From a checkpoint of a small audio frame classifier.
Model: 7.19M parameters, arch conformer.
Data: trained on single English nouns, adjectives and verbs, spoken by a formant synthesiser in many voices, 78125 training examples, 25.6 epochs.
Rows from block 6, named by matrix and row number. Each number is 128 + 32 x the weight over its row's rms, rounded and kept within 0 to 255. All counts start at 0. Numbers have three digits each. After the name is the row's rms in percent of the matrix's.
# pw2: conv module project (model.blocks.6.conv.pw2.weight, 160x160), inputs 0-159
pw2.51 092:159147077087108087140130111084124157145183132139120140186133122125139183124072148120119080151136121122155097159131124134152106132161148157156038109141110119175098182109150095169119060151133115142159143100113185113105096118115072106159129155118110150145128152228177161184153085139153177122140104117134172112099185141099082086184140182197121104129156125155117140070127062115078121152122073044131164104124167112130088073091114159106151184130180122153131150122132127105100144145146142
pw2.52 091:100110129136152109118153105105199077139101132203136115140135128186127075137096141071092109182125152119180113177128152125103125105108092108137125084097175174117108166157159102183137115119134155115185133162066181123110148142094101185121057105171141135120149152089176180106120165107128134134075140125121092091072093081078081117173125137158110127180136124132117135147200114133103155123097093163129061164136117151148119132113074209103124107166065184129095107111161163167129163120175139
pw2.53 104:153096120155133139126095133141161087069148173096113113146113084130101053096162146144142147151122120127189125122159140086145122144167160148163112073103214116133166081128112119144125128149085114086143102105110161134146110084123140092096170125192128049153074139148142126150152127176142131146158106147121077143192126146169211170122113118102091130137135140159085145099106119079153075162121147145135108148177161092092134145101081087117177134086148101161110206134101137073115139033078181
pw2.54 091:134100106155118079104162101142154172112139171195168096158097133174190129168132154139162179143050107121064135183092133093090151095181160131133167117115096131098114109125124177150103118108161129071091201162116121134136105079071150102133102132150167041151127154123184106135101116113126093089137099127125158199141130120227167106133123122147137147107166089180094101137124144117151116194138092153100127216160121090100121138142131148129134077151111132090146105109108125162161106085146104
pw2.55 090:135129124131208141099173126217178122089129156161118102095136090093126143131132109143167113131117106112130099077186114186143101161199167122103114150070164145172091150108153122154099111109120131086037142125146189078123100156115101094148168081156158133117160184137225141124097144167132139121159106127118144139191144099137138186099115174156064129073163075135102111153109141135140117071139158132171149132173107099116148111135091129111093098121145108131141143132196131194120140066122117
pw2.56 099:133154117124146153066151117128094160101137104117159134129114147133119121098109140107167122082165120109114109095143116111085132127099173146220221158121150100094160122118146145167148147090143108173128143099086167146086138138157137080124127157136084099093145090094147145128102072121121145160072186120156079111144141095102090097142122100099132159106117094123058105068219085117136126121137157078181059165121113126095114084111082049129109137121052146118090127117228099168123124127121161
pw2.57 099:154159150112132106129106153107096042143141145171102148096134111089070138144141129137163143115148165086146118140153125166091099122102129117101137094122148143153069101148123079086181057139085148120114128144132098134091086074086035129089153166154126144175122123060166123165090133118175103174196131160140090153172135113080099114185135117112168147148152140108109138164156187119196091144151150119132126125125147104157057108169153201124084142151073134097146110154131149106161117195165065
pw2.58 101:120116096193154152102071151068108169142169052179127126152141190121135135153148192143113149125163124091118101176071167116135103133112074177130149201100144077130096098130150157131112134077150147180138143090166110142127123105118132161144164101062153135118105128235135093153168117123224125120081157062157127096143127166175068173133114167136122095117090130100137123108117084113160162132142160125111158103148134158099114119121117093188093127089089140142090084150109133151133153084127155
pw2.59 094:115107121083200159177101098080161129128100188150100158152087100096062106082075129173181157039161175151119140103163136090206140117117140131168087096098097104144155120114124101134093139113098135132081177160161182085163136083090133113067093149148096115094116150149116091141190151154158139094118146168135127128129138111135158053133067140190108134151137140181144092134144142047131136081179132079137192113121118150169121137114103137150138117147114139120095118143116169164126170097155125
pw2.60 091:155178079145169122074072107099103091118116133172196137152113091161117156157095132161108079117149156119095127142120181138143120132154070103103120146122133100119080097160165109074170163140133160175090085122213158137193130099098187124145111134121109093147060106139142111118083141114164190151167176164166130116113128120139174161098179094183122126123132171078118133120094114169140147153146170103141125169077136136078143145141112123160135165144145164123068140047181068176141178162136128
pw2.61 100:131179135145132138194213104095150122102099116115073130082122081112049178139101114163099130068076087110122114110108150086138105113108116158150112184155149121121124031106127181124124148175179161133107147140120133114094132107135100167160103137125172191083102137180118117092168111103144111162126094107153089121132054132170142095099129152109133090069162058160156199168139142158080069117134113124170142180175138163106108136145144183143168140113176154142151124111110140120142115172111146
pw2.62 103:146088140136164162158163079140131109172109123129147121041088111121096159095109126151047109134137133120165150132117090116168078150151183138123057131132108089123138189080138105160168128148102112109111156097078124064180142173158178143165155144167198150075167097155129180163124152174127103045124086095137081144148145143156136120157133091136124099125132087109144176018137146131105121115098095101124149098135192144101158128132132151138126098134085152115091187141091156143145069103116125
pw2.63 097:151078117119136089203098127133084206104182087114132150114107143104091153061137110090104117202127159174117124114098156137102169084053135129160107194076107074184119121129112148167148142065110123134150174101135173123160060107095159097134115133122130117202105104168153135132139094105117102134139160094129144124122128106121151106100148070081155127100136116122063092128159127182088123142078149146126121067122147172118111116166137089067095138117082103095120108128083119161120210145079116
pw2.64 091:114139181170178068166152150198121084104154117154094104072150119169149158120175180098068112082127152150164130106189139177105125181065117075134179131130133099169180101128102127130146127174095148143091088179203106055120168098160125145124078117127160135068136122130103179099128142158120131160127110152170110108111124110054090123161194074093132126186127185162132157124138071158155134154094139089106071131117152100129126172118118129100139151106143115131129168109119119110142114091179124
pw2.65 103:133130133105088083123118131121123173164092159136124201115108103116114125111134104175161065122160086149107181131104134167134123119154155125135149130135069166170159125141192144146166103090114177162056140069115094124144121126129146090161127155072136086148085126133106179101123186177135178105080159083150174096090204140129146160176202078153121157161148177161178133121187136125107083034089084139098126127117151088139120140112124151159147124150101092162141156141111157109164129153126199
pw2.66 093:142131125065120190171163142205116168099100170059164165131118154217145074104124145096112102148134086124084078098115104107111136128141143147139134118123137150190129106174145178146116133110088164135139040095145143101088107075135054137136103144115144123121116136100165129161121068148138071144132116129101075109129124134181082125158095165129154086166091128112092147112086122115103111178167137114117130117080159108082120178136140188064081193142190114095091111076110139144112128142092109
pw2.67 112:165154107062115161108119155193101137157146106099139123144114176119106110179156148189161163198120111118070160140126181067160081141164089125139092119124079103165079108086099147118099189126153162165121112085090202157150119116086129081123145117092119112196083110119147132138069143162146122135133132125165144139107115189195119103170151092155165157128135090158068129112073104121120110078157100122086082126099112103081076121125116135098166125160125144137152219150157155113097158089144102
pw2.68 097:100099162150146162135158146127109055144155160124102065169073118159076156150181169097087108158174056159136153146161144144116132119076169155094123132152158105200181129113144163108141167134085128105091112134131132133062093134115141202066088071086079168078182145178118099078111163076152123131095104123167118093134122178090149085092152122082098186086136160098088134140100097137136119107084117132127094141139199153131136128068125116098135118134147146147079145131153122089149097127111152
pw2.69 093:144124147201101102104168131135175084132156112110074128143136166149162169104105100082184159154106144129105096122117119145127145111106089126129171056162142135105158102120118092158140057122121111162141194134077143099181151108148110115099107089120165090198090132107147105150084140089133094120133163128166133172128143119114099141155062124160189114136114195108176146121080133128164162143099125135123094076166205108089152139070139050096073147145162161145155138139025148143123123081109111
pw2.70 094:093114110087180140147144083125151090176143106101123058093126140177118126098105095121038142135122115126127177121188142124087131101088117132120106119131116154125072120210099110105168162118095182134154156083109119192191119115158169127116158160132084168143133153109084100169104125139078184105181097088136136100171125198126177144117160135140139075113107158123066143143142132148160139133057161158116100108161182111119100184160121198166103170119187090113158123149089162109115126106112162
pw2.71 104:131095138067173138137111080175136126123126144108170101161171154105159070101131086151063117119116174128105092067077103133125067108182200128161089113152139134163135094105096053110143140116080139150089140103113140113132119074123088108123141119162125157129155124129136103190127145216130109123070073083152113068078190141152127106149176114141150159089112111153107149148146118103126157071160120150126161119118184100182118106099115118094150150117096089143147153121100122156060134175159040
pw2.72 101:112109156101141150087149167132074150096106086130058116132094161157160095121124113086136135034148092089113082099097124141147085150121066162119116110119088090073136130132083160086163100072139144138146139088124110115141082160076119105076121104115094120158118159182124136089077141146121115110113147187097109105114129096048116174073112119122089107176113112141116158203136103136107158115151133111189144100115108165150106121096127143112160177110170130097185135135085132111220110120052071
pw2.73 107:140118103129139178089116145173120129126170107097123116126134182164139155127118124125154125107058036098126130131114059154173117136120119138127089164144134154093057118139129120048127133122075112101157169197163110093093136142187155152137145145125112117129088164095186126156127077150139112056176107089123101119191184039142113067108148153116090132122120127151113108181122118136119091099149107132123120081113144149138154132159158170184186113110117149100051136131104089161185158078116178
pw2.74 098:128113085165095122185153127131087071124082073149098153154062075178163151099135133120046112163100130144157131085133132107120089164166099131065121028171166092180143132154129156115129131155145150128134148094178181124163095133137074176083150126120118083107134085132138123146160139092143101162159149163133135137088068134123168142116151085090187050162109158122179122201165136116084131107112148152088104129143073134110124179127092161113142085122086134144131132122129166071145112091133142
pw2.75 104:107091097089106096131128144148112140157140084094086113135154108164097111150133148112147104118139122183196117120186155130215182126134190114086077175124100108109133148119104164119142135152085173146059098083156171091090130133138155139148147140094161074101189108165143139112120168077059138180132137123128201129151126084052099104141092122146113118103101076066116134133113159162103147167108165107143091090132141113102094074154213165087096081124120121162128096128170107185105125103126128
pw2.76 085:149163115120066098107079128202134130122108160158109187166055120113133132161089114121154057117165149113184170136109151123093138190152159100153126146116059124107165172096157108163117053114106139128117140121210097120152103068117134100110127163093144113168127092157188109140184144155098145142081125075115180120112140162145117092114154116137127074149199150099170052100077143152075129158112083114134151108139107062102171116119126142154160127126171099091134144169161109097122148168149123
pw2.77 078:127120073150139080152136173104193090148180112239110104147156194115149165099142146147155134100154133126129162137125118105111122120092107107158103141133111130129075128150077083112126072165164082197170126165154114165069111095178128136164083147121135148170144147161081100161164090082143156127148156112135151113105137128122078190163101176162149075158126105106118160074135190170081174142119158107179127090093127143145089103165108082183122160143090135136123123117144102166094164073089146
pw2.78 104:110132087111077090116164143125074109107090131146124101164169116114171177149158161189095093097143179132115109091106137107139158134204111152139190084095110125152103122164121072071092105100132129069186146109149144140138148158142073204130111121095180124173168102139071097123106168160125097133135110146093123110118107147061113125100133140141090149131167143123161112223142138165115113111098131116190144170075171147080129149093140094062080175158128136116123206126178108105167124101118123
pw2.79 096:128102129134135118143152096145136110140134144191152147127128123122148113083131160183150144097139101151178115123153104088187081111113128130100051179082151123139162180147117117063096130117140158124100128089063137189132103156094079115108113185096089129089183082098079093116160137140155105060108181172091112175112140148209141151079116143091106125152147111153108145195127126092192122127128109195181158103175079137169099126151154126148136171108173105144114113099093152146143046138075121
pw2.80 111:179139089141127114192181125138157059139159150117086131180149149119092205139118076169167130131115173138129143153161164086118124089143169133178116148141117195166138146145142158114158168174165073117085176135144065147116112111109079159134123130090132118167120103085149128116192074151133172079116131136174120155106173127154151091166099159133130111142073109118051134051137172108139166102106106139134125090141079109096161170146141074144148127142189168074128109104187111099136164124180102
pw2.81 100:148228150189176130077147119117146126198104125142131086089118144162172130092212082088150112110127088101038173137114143055141171141120169183127114114147110129170144146143095159163126145140167144140139088111126117145131097128107122144107156136138062142143128203142079095122116182116139131134144087149127139120159166106129135141126086096117148155111138075076066155136120143126175130142192141103119072143132124086150151205115093111126181128099134104110170099137133051083131123074108114
pw2.82 080:135102134106148079139123146163140170057150138143063136136104109112148109133172095180112095069145144144165164100142109135167172157085117131152177128125107165149080114162129076089122152134112159144117081144128079102128128242179162106095138077117163154126131167140098130168109101085079093137148084110115183210111148131120142152148152113116147192130092150064102128097091139083130146150135122151085094176124117119120194164136161113103108125151197131116090152136123075111130129027104130
pw2.83 106:127104120131142132124122065080101165149138187158087062154106123158088146094097162136135084212131181108132117086107163076083133112093101147149078144093079121151103182118120124097138116209193111111044143127132107101115068112117133153088153138096070117135101138098153098161173117069122177171157122111184187151130086138186143109100129129109125137124097142111093133134144110124118170105124142104100155150154170145106117149148144149148131080142109091082173132156158107159219149193161145
pw2.84 111:193105102120178115133161111086109066124156106139159059149068109078146151143155152154115125113067111125144131110120154106127147176142148202148110162056105087157176180083148187137142117120155101129138198088131141077089121123121110207109170139167110095168109106189113055142148131129141150160133110102113088136081145172056122181105126109120153122131088142118112135161188130104157146112198127115129126076139119129072150109128138109154171098171165097154157140115154169110127197136100155
pw2.85 104:120142118131116118115095145078148131133117126155103131135158160104080087188138138136140097141131148185095167156084110176157150156147124123157153159111106124110119165117158140096121150123042161130099079075102100089134181145152125165145155159092089167183135205105105112101056139136164107155096136120083106167122148088109118116046103142151098178152114132117086115116107123138165196170087128150174120203148155124119144108096136086143029154150110185105089061145152128211141121144105160
pw2.86 113:155112181105059114169163133153146172110115211107139152210137100157074117110136174189136157155058157072063118165118115120103207088082093098113118154120146074180129133123083154121191144092106098174160140150086085097069150085141072092104132100081127111177162131175114103155102126118131096098132149128136122115180124139121183095100136134146125161158124108136114152089092113149154134195184116136110127168111160154165121118175084112105137115090100133122119094138106145130165083121119091
pw2.87 111:113093150173129117098123180176113126099105050123130095112111111139101114134137151121077103136102099136145135106124134173081117119109194133078049082127135127192138181149109119098126102160121175093135080086135119149152109146086163053154121114109122080154098122130132153165159147047158085106184093187109158124187163156122139145155103095168106090166100120128178169110167143111143118141073154110083145154185124124162160156057186134089138131197121116145176097127132129126120096061168116
pw2.88 095:122075087106133121103079078151129114130123152096128110194144101105129143068135102155118155112092119125111122094083151117102109132048140113150086139149108143145198106155151124148065118194066135112113126152155113073107152114177124170126103182195124118127137153080094164128177126133125095107085101103116136094070170150160106104149055119117133053071121129179128118121142197053145095147116122160122156065171130132110107129097076170130130097126179092179109081127121179151120118103078093
pw2.89 103:117152088142172163097114094125092080105154122175071097174105137125052153146125126122148119157191082136148152111053111120128122115184142176160155090148168145176148113199137107123096171161175129102125169138104178090131105162102118086155146076164134154123159074088108079151088126177099179059122142129108129164097156133070126123139148098117106121092104016118170141094091115150075116121158090156169127119144110140173104185134106122156126144148138130140091155066138191112125109140123127
pw2.90 095:172151205141097151163170079088126056095142176084175146110129117041108122098137093161164138090131140158126096102093103092150097171126167107113153109091097134137053120125158127101150170109126138143157137149056175188046160141159115119171159175137105152139121144116120155098168132106161104134120077140152095083103134155137128112091115149163126055083076163113165135121109168087165153118107117153113119099163094142146137100131156097110099177155111134142055069117174145095182162145105126
pw2.91 101:113212133121127120124137121199096123147131090105145173183162102078117120159136119074169108113141136094101090099127094120120121104100116146196182117108118140101102143225157127105176164101116084120168102142115137120065142087138125145111109130126165227146163137149090112093112190150121132165112160092095108104155095190113095097088147144125121127075110133138111095100072113180103095193146152151136150106153107082208108119089139114124132110100102092098084169132147109147209127147118081
pw2.92 100:120126120141122178146155088110125086117137117085208141150134146126125167106165155143162150126111187112103136112116144117164078154114194126117191116105150082106153075069112183160117118133163116096108160041132180154172102085064104153115114089070130101184170155157157135148148067141066103161156109153175080136043081092136094133119105086109149088135116142140146149156146108140119080125126175117137146095142088128157157124102071101136163134097127123128155086093155190107165166139068125
pw2.93 101:152111119104148146177117178132136109118107090095090181115092130144162131089093136136115131090104131147108171066200124127115137115135147120107141138092124108107123203079156096141147158139102170201113114173195150059161097122149163098139172153109118173101122142166115168151124078164070187129102132138121115134067080084144162121119116151155122102137154110126140131144090115174159116152139132136178129118196129110134150113144119147063182132125143100127065142133122141060074122234209082
pw2.94 110:128124153164157118129122104122113158080132041125095101130143122141170107131094098175092134065146116162164202109120128197102146108096102091082137161144113149162120069149133110140111067135104117165135111076173103123094146083124136159137106178128119123141101146154133150140169085098155140120141129121147191090214144145146164122184115122135101160133147162113133176241151107062153108165137114138122097114064136161186070077120048147116100133151152109154138127108074129149102097177125101
pw2.95 090:071133141145115110089117118190140152083168136161168129133161167159130145099081136166117188127111099121214124119087103118144144147121111134142152152087182119128172122161085081126149058114083163112109134188105129099052085142159090178120112131154118102121079134099188131152090150150123171151188111161112159085122127189227124136096129157109152103113115087050068121132093158112094123115082143135191128105125101143072149129123177131160130091077083137140138113120156085168100120122110115
pw2.96 105:143104106134086118158069060155139142118063135117124145136115103142146126103103078171213120135126200193197117184089110114109120075189106115121174140132085134055131098140149102113209137085165102126114142110145144121116139089101142125140105144113119099114154141127135095126154225115117112108111121121142158120182114075164127141132086065138145111116117130081111122181213130127103102118193125095113158108081119113104159079131113150100060156132132131115190109121066097120129153173126101
pw2.97 108:150162139141126081167124201062100147131077182082104080129142191148057097179205122089119142115135115124144120124073089129144152126201138129107125104066107111122151064162105119115134151067066124120172162089114155144138057146170142093090124078082115153151126131134111139071179143125114100107149107108177099118195106132094111100129113170105094158094105114109179123154053190088098133112119155112123144169137114141135101152107152162133089140159139085165129085138078135110129128163118104
pw2.98 097:135084187122155162168122145156092143143080118128126155154145132067118172141147167123148117099122101070150080115179127102135145101174090170117143139128158143114137154128113106168154145158168153087175172201101095163099114111066151074096144106108164152153163078142096174126103124116169151154145076103149157066103145131102116132070100171080131097182085156125098118137141136134146143198117113116128147118144139158091148093120148140112074131083129151118098034194103143087103095145238139
pw2.99 080:120143181047144104098128093183125112080105109089148118155097156099123141113149100109179102132149147142155191114204107111081140122094148110117114128159095048161090116128115104144151157151163139135108155123112157077103114143088161120110079155154115130125127179096137128131111101119096109088089131121086186101068162072113149185127083112099160118145088154121131093090135164134064113101050140177125119106128058056135159117122155151153087091135159188130065114162192069128159114120108090
pw2.100 115:090123120130112110117065152146045117108135148103137114058099085118087105110116131112111073098163145150123085149063155139123115090073086089119133176093126067147150122119120152088108106126075120107155102062147086139095117121117067196111123138064128116113129130108097108101097121139166114148113071117126171057112077120085102078024095134098104161095081151125086098082105099135101127124191120145080136157116099109104121132131155104135092094178166136064104148117084102163104158108119095
pw2.101 109:143141146118094103119149125124090058156097130121131118134100157138109170104105145128114091172110147186105130108159144095143100100205086134088156175157173097131127102049140190158144166151078095084126132139150179098117186166143052112178168073171155081150123138091102148098147076107132148173148158112165175117135082102093113112134181109160124078086178155107155162192122160149132105079160115111155124141109115149046092118107103124120059109106126134120170153118174120155112183144122085
pw2.102 094:128130102142108125170114154086142116111097061153088111101120126184153099131104052132121088112108081161147128123124139141160057161163062173077176051133172114115126113126094152108131135089139091104153150184123164083160187144121112117076126110124146164210116091110106139126173103148137115096132143112118115135141124123217162126072150107117145125115089124161163155131091146142106076122154164137113164187181121122099112129149083149151048109160092110127142179127085187097197080166135093
pw2.103 099:081098109135088173165153111168151169151137142038090154128139122117174143165116122123179121137170132167088168158120076107134118174169089101179155209157167162098147131114149129116078151139125158128186109144157015096108135118096104174100104108160129089112100115077158149148147085098094114171156161144115089138169141192109166113136091103112116114151161125122130112160170108046132147195151146099108151165124166162142202107152144151141074166131106157148101126132095117081123110118099136
pw2.104 100:119125192131055164123152150172153159165152159072156174129150123194092137181119163159100160160169127156135084120151133063135078155106149122131093116143180119179149122150180131147133213126149148124142130142073111135143110117164106114083172016126121166124097128135120145109155107130176120134145126082094069161134133158071102207149142138110118093117091086053067136151127131127159145108080090174137118116101116171129181149151119118114108151152150080105133136082163124129160093090103096
pw2.105 095:104114153110080097064089120107049130097139143174111123123086130176083144068152155117154153119150143142136130138134218149131119126179093105159081121181132083163147097128137145149088121022178168156086086121115117115136123126091131122131101150086061124098099150119151149161172205109094150152107192164173175127114123187145084118108096113093167153124151123108102109152165131138063158127137128164116131138196129113135052168129117145157152116145123140159164137086115089142205122135136137
pw2.106 104:169135176129120070074154080113175147142148110112116098126139127203126114098155132101097136129112149145160084126065109156180104102146149127140207156135083146163092100079088161148139091137110132110104118128080160180105157180122129126175153133151096099159105132107162100124157217115045156169125112120124077124069076093111137147082110140130119086126176141137105112149209156144129124127137129113131138102208114108177053057141163100145131127128133079127128155142118105186189145102116157
pw2.107 100:139123101110149161063121106089108093138160101117093132169190149076166161140139152132154131156159191111134126115111111146078094095193083109097066122138129123168144104085077192153161165089079129158079128133105158067153124098119131162128089124120154187159144104165114109104130119168113047111136061140091129156087134131109169145122122117128115130105141152167103108189088145130122109124170080113155187067154140156088127177173117129128116115117093137148181076182186070108134198141156097
pw2.108 096:131151136114155142146154177119092152078144167092099133122156157129167145188169113129072066108131110157146089178077077170131147176158161168147133119142126125127175119152086134118116123141140169115103124177139128133170110151107122172102114114109100095091146099152108186135100102135152063141075135158143063103089092134114176158132128166130165175115122064148128178171189098126138168103127159071114123211101118176080089172186103099139120149140164103145132191072137165141080092064094160
pw2.109 096:146044080108193117169109141092120157146160167143138107109094190174138177116152156146152098092155116145112079080161200109112103085117153117102108124137111149129114121119156120185155127064095159121106129132122123101152165137137119100110137186078092092148159133158106147097187118072117134108189117110148193150120086154159077138113148142175156136105118074126161156064147135103164099063116179144100081130127078140177176120129068115086123143107091112084087164106167153127182156092143173
pw2.110 115:091122094078159123184038095093130114127120151076124123128112106149153108147120093133121129159095103123185112156160122118081070165138100114143061091151133159146138137114124157159192144102145127139047119150150171108115109105103108123110125098098102122142115141143125106128184106121132157141095143163166176117089150082098233087126201150108109187137142096133200125087120122125161137091087153151162071160188185167117098179107127133129179143143146150186098132056127187124109107142109137
pw2.111 086:084173187157150131146174131097156158134105159124165110120099149153153095147114132096096153163080109117040162160116130141198109057091103102196132075145113107108188148111150088143151115177066156175118141090079169109131190145108128148151105088119099105225096142137165141121140070160120126159112137066178166155106149093087173133137169082108141181127147147178108100079147171162135125101119113103080131144140096096101120170140110117141095085168139167103114140171101092129125134129117097
pw2.112 101:128132141112113101108176075102119090084098156068128110172142176110093134126149067140140101152100113121074109100145149095121115111153149091096154123113108140106097117090145126121092114107120083119074102102099115144091110169165138095189089148088150140084129123102189148153143126154149154148078077183155115064206131101162064089115117088172079125110181078129123096174075196143156134084133121125094128173103028064094153130126152135108088113158125144097097128149190151106099116115140173
pw2.113 100:080139097139143116128163177169082108113148088095129146123163136100187172139136105165106148114110039104173129132113073106165141170132167190137118133188150113127172124143126069090174146173119154116172162112136101147113160147109133099119139091140143092139169112093138105171057120178113101094108140133137181121051166049124123130144128110114143180109137103160094099068152126211170110163130148130151108133064078074114078169162115104110154142081135154150131200128128154110109090166096128
pw2.114 103:137158118122158112099140147084079146151116097101101093098115137163194090142143141172200123133156124134137138108125072113150111103084170076072201151095102135118119150135161098130199104162124147102104070138125135131104126179138117144181111205163142127090114066141138119160114048107085059129195105089117138155167157071162059117120105141123125082112099182103089140159135173154165139099172119159144131129183098086110137129139101132147095134100122118098047162168089129100124112134106085
pw2.115 130:155149076121107136120160106083155115157142001150155152095145113149092144120154122067070093127165145133153090126126076159122116116196131151164112128083176178104129141173157089091178113158100122161164142125134073088151108085142105116113151104174147158091171114056122116099190211134122159136140117114155097198105152111176153166147085161119078182124119102122157097125144142123108098121153136106141134135069099152143114124125161105088155150124138104118155058134090110199177103102138132
pw2.116 107:124133132081109114094065099141195068158134066166081175085128055081109156202170164120140112108200145108127149101077147136199122142129136178125088105092110174081111143135088040111122134098179192098155136109112119134099128154108163142137114117126128112114164154140114112183121174147178180087103143144122111097154136170160123127161110103118108078129147120114125113123147110151130071085197136154138185098113150132130105095119124128127119153135140180119098117170117173088198055127134143
pw2.117 093:205106197149170114115109111125087184159173150134079128115120152056097202125125100091135157092175087100152106094127120125107105134099164132139039143101137169153149170104110113136088133095104151092059149127122124187088113155166074111169163160153175075099149071126115143125114161132126134140094116169156139147133081127115084133099134116116084102155174137173195099118187122131131140109097138084174125075097118146199130112096140138153161158113091078077138092146152123128175106176157138
pw2.118 097:127102147104104154097150126145114084081109142164155139085158143091116163182169119060179120124167146114152112096101093118093165161185160136110107136106103113147156144071142144107180162150100108137157139142127126124093117171113094151093107087218114176092105171147100114180150096026097164163173134112130072132133049111106156147154129126105102149109160182152162152139067168150074081104124073096142148107102154141145156128100126126118098144084067133132119146163178111129052079135163150
pw2.119 098:103121099180087147161132158078130120141115118153056072101113097141141128148136162113119130156180131120177136119120103172115130144118170169134141116189175158072161175113087152147151162094130095097185119146149144094088137163143194118095110124128152123138151184106131157092158128154134118152192149054123137130180138084090109075097125099084137154128107120095174131159156113135133067141047122172163121100107115192161148109092177104101106113106121088116119094144095155020146123199096165
pw2.120 108:165132090142114162131194154151139153184076055122143202132166145149136110097160125109175132125092147129087107148145140104103154146174142071152135068143144087112144156106144120169155125149165140174149118096204108168108190146114157112175135139127145110065134188099126123126105103041144128147085128127128127128188186144102111159128129168139134210100082177086088077109099146111099112174113126107169043113082127085138174114118119142144166135108164151111090094160160127088119093111158118
pw2.121 102:122133192094118144233145097124130154099097163136132164131141133064119130095094133162097145107148113128162145101098125130121129165111065132128156113162122132070102126163142109143127144109205192117224127110141109144162173082139130129111119122113194114112119116092153175155116118163098144101183079133146111140166199143119141126150123120154144094116125127106170159153069118065138099222135123094128093108063102127122143137130159164188070102191191133171102158130132148132162072168147129
pw2.122 103:105115146131125148120083146128135195166092140117187147171134176120149124112123068150136121136107049114076161148109092139173147118126090086092096145111122185096201133170086142113062096137114124094111193137188112130127141154190164121134134162153100105089118129080156140169132059154189084175113120132130133085107150210139083105153138152142135109129153108118162131149089075161136132155069107121095157088118182106097126101117096205085145106091145174138064103122107100104154128087114162
pw2.123 107:145131076199086063192146169136151114112154110167083103117055098115122098135155119208104079118109153176124141094134096127116132165171110156134064120143155140127121140136170128104065165081093122135148170133126126129181098088083138152112153111135150218161155115149145113148085112126151116092123123117150109148127121136111140179127076214129139182131131150095122135085119163092126115150121108141151139132118123084042129169126118036177072158132125102199180135106132116107105120145169094
pw2.124 088:114146177137103125143146143121172139132124134110209108120157115118113104125093085099156153119104142148088130091138092112170113132150175125101118084101111130111154043097106167084127134181166089135201082130113159144157088150203120149139166118169089169127169091091113117139081130155091107133153153131123076144148100104091144085091106084122112136144065146070052141166130165158158134120137113120068094112049090164143113150124131181150149172127124136043148139144049162150075152182113127
pw2.125 090:111168142159140153090195122093155140128075109132171150158138128198125162126148095130106173134085039096137140128127096109138080125121085145128105091128167136154170188101071074167091091141140137187139169088065119177147139156155126176155123090193157146085165100115130115141098137084169118085113117123168051117124151106151159124109090115173112093109134163146141085174177155121199150134145152131087170144091142106175116133135079142086141095192143092179145109119082167111163140120160135
pw2.126 093:099161133164152170136101160202150152129181101099128095112082132115172130122137161195105120106100140105130096142147137135135128062122124195148163135169152147141087042111134123139086146174104178158120164157147088178134123100153091103123131113102075132167110083151127089072067187123093174115133108151136166127178112160155078093087078149129180147119118126104091089122138122102089171171151117151097135129121090125139086132121149116096147116126170200138100037087122123145084194190139096
pw2.127 116:129110182121134181117060123163115080115098137150135131072117125148146164111162194105139119137133177161178188125108119155098102160149118150134071144143159167017121106125110147132150139105156119159123085142116134156157167118117141160085178197156106145076185153140196120085196158155133150122086130191120053146085102093106083150160109129130090117145203115164070153149105166155129127094128137142171157131127168143173123150141112172154125079133133148161102143103069129124170087149107118
pw2.128 104:164131104131137123113089098120094169186152147110146142086094098172200081137176135057155086118146092064091106151110129115069108118136139177150170140122114168091114070140142111124119163049106142167161104094092163159132103126148146124167136143133147160126133136100127113150144104198130120150106132105095130160056114071154082133117151151117112182161081111119132109075089122040086079127072149160152134150180078130167149120090116099181138168159150133133096118146091140100089093163057152
pw2.129 109:103161174107144113183038156121102101105132198133140111159116167124205102151189139137082170172139079126111089101142137146151132139145129128092108112090123157078096131156113128192191138098116087097134105101175098143153124122128186121117105166208127105105124070157140145117097146047102133075125168133127126123038127192186050168152139203127115129110163121108103130147100145139167173121156128140090130103075155098104125113127113130098090131127154097188137139128117140099119117094155135
pw2.130 103:206141126114106091089177169132133182110112102132170138087102140195101087104145064084151098111117085112110078142138122190083151185144163114153135106068139133118119135161098122130031137181098120113158058161116134126109124112150119140179131140155132098161169117110151117178150100164110154147099121128102102105200100115094144100095140100120150129169159070153218146133129150169126137129115146124135070098128098191141091134166150097152108110072123129122141105103149071202112078092106157
pw2.131 113:074123094121159093066158136109065127181162112104088128080153072111070175170095133071114135176137191100128146166191130133154151158137182113131137139163101126118131124089146065171159145112089105149148084168125106158163124224121143131135131108104133075139142151103111188068178172124169125072112105136150143109110175190129133138098162154106125220141189161110114124118137131143143124130161092108136154157107110161147077089155127134133176135145123126146166198120110107091173119099115107
pw2.132 105:106098127137167101112111062139105145105113092083136151162135169081108107125168027118142152114143188141079094110098180097106109117113046126129107152184120099107120097109115170113110145108127129134097107080094126164183122151142106075119119147099101238100101110074141147120117180148109186188132158126119119158173140112205113137140145101146111095122095147162114163105148124111132126166153147113156139095198138113136108148095177183123167129121173132122136087171139139120028099179137133
pw2.133 088:127148187088149177139110124149109095118091106135189174169128097164139125151169127182135167159064068128151114117128089136070147117095160181144131117099189146188152205107170179144148112149160119082097146133138150123196151163161181156089156140141160169166116129106102123174122075202128081113149134090115173149082154090111118100109161118140128130106120150134160135038148101116097128108117147180136112129124203123158181135099108119048123132105071158105139109145165116116131103115107082
pw2.134 082:158172205151178116132146108091139106131152205176154066215088122163124130137125147126120158174084137142192114166092089096069122108137157086140059109222091126189115128107082122141154126107163117159070119129105126151111147090166153141184174145155161115132132096158102150091168130101154183146145183143115193141102162152127134125166115160126109164155132128130170091168160175176109093151097088124116096147167144157114149144182096110151130137105089077124151102169138098144110110110147109
pw2.135 093:165101129210110178082109153140115151092150090158142160170135142126090150118060087092183215144107160134133062164127143135080147161117125099105136076128114156103146152168109150133114098102109144157118178119142080134113166139113179131086138076183120161127138126151106137194056170112146147072099111148113138162107074111092113132181102078158143064128109167189142169038136106159131124118092139121122114150134176159093090162137111112122149121133106161133064146103094122074130157119137182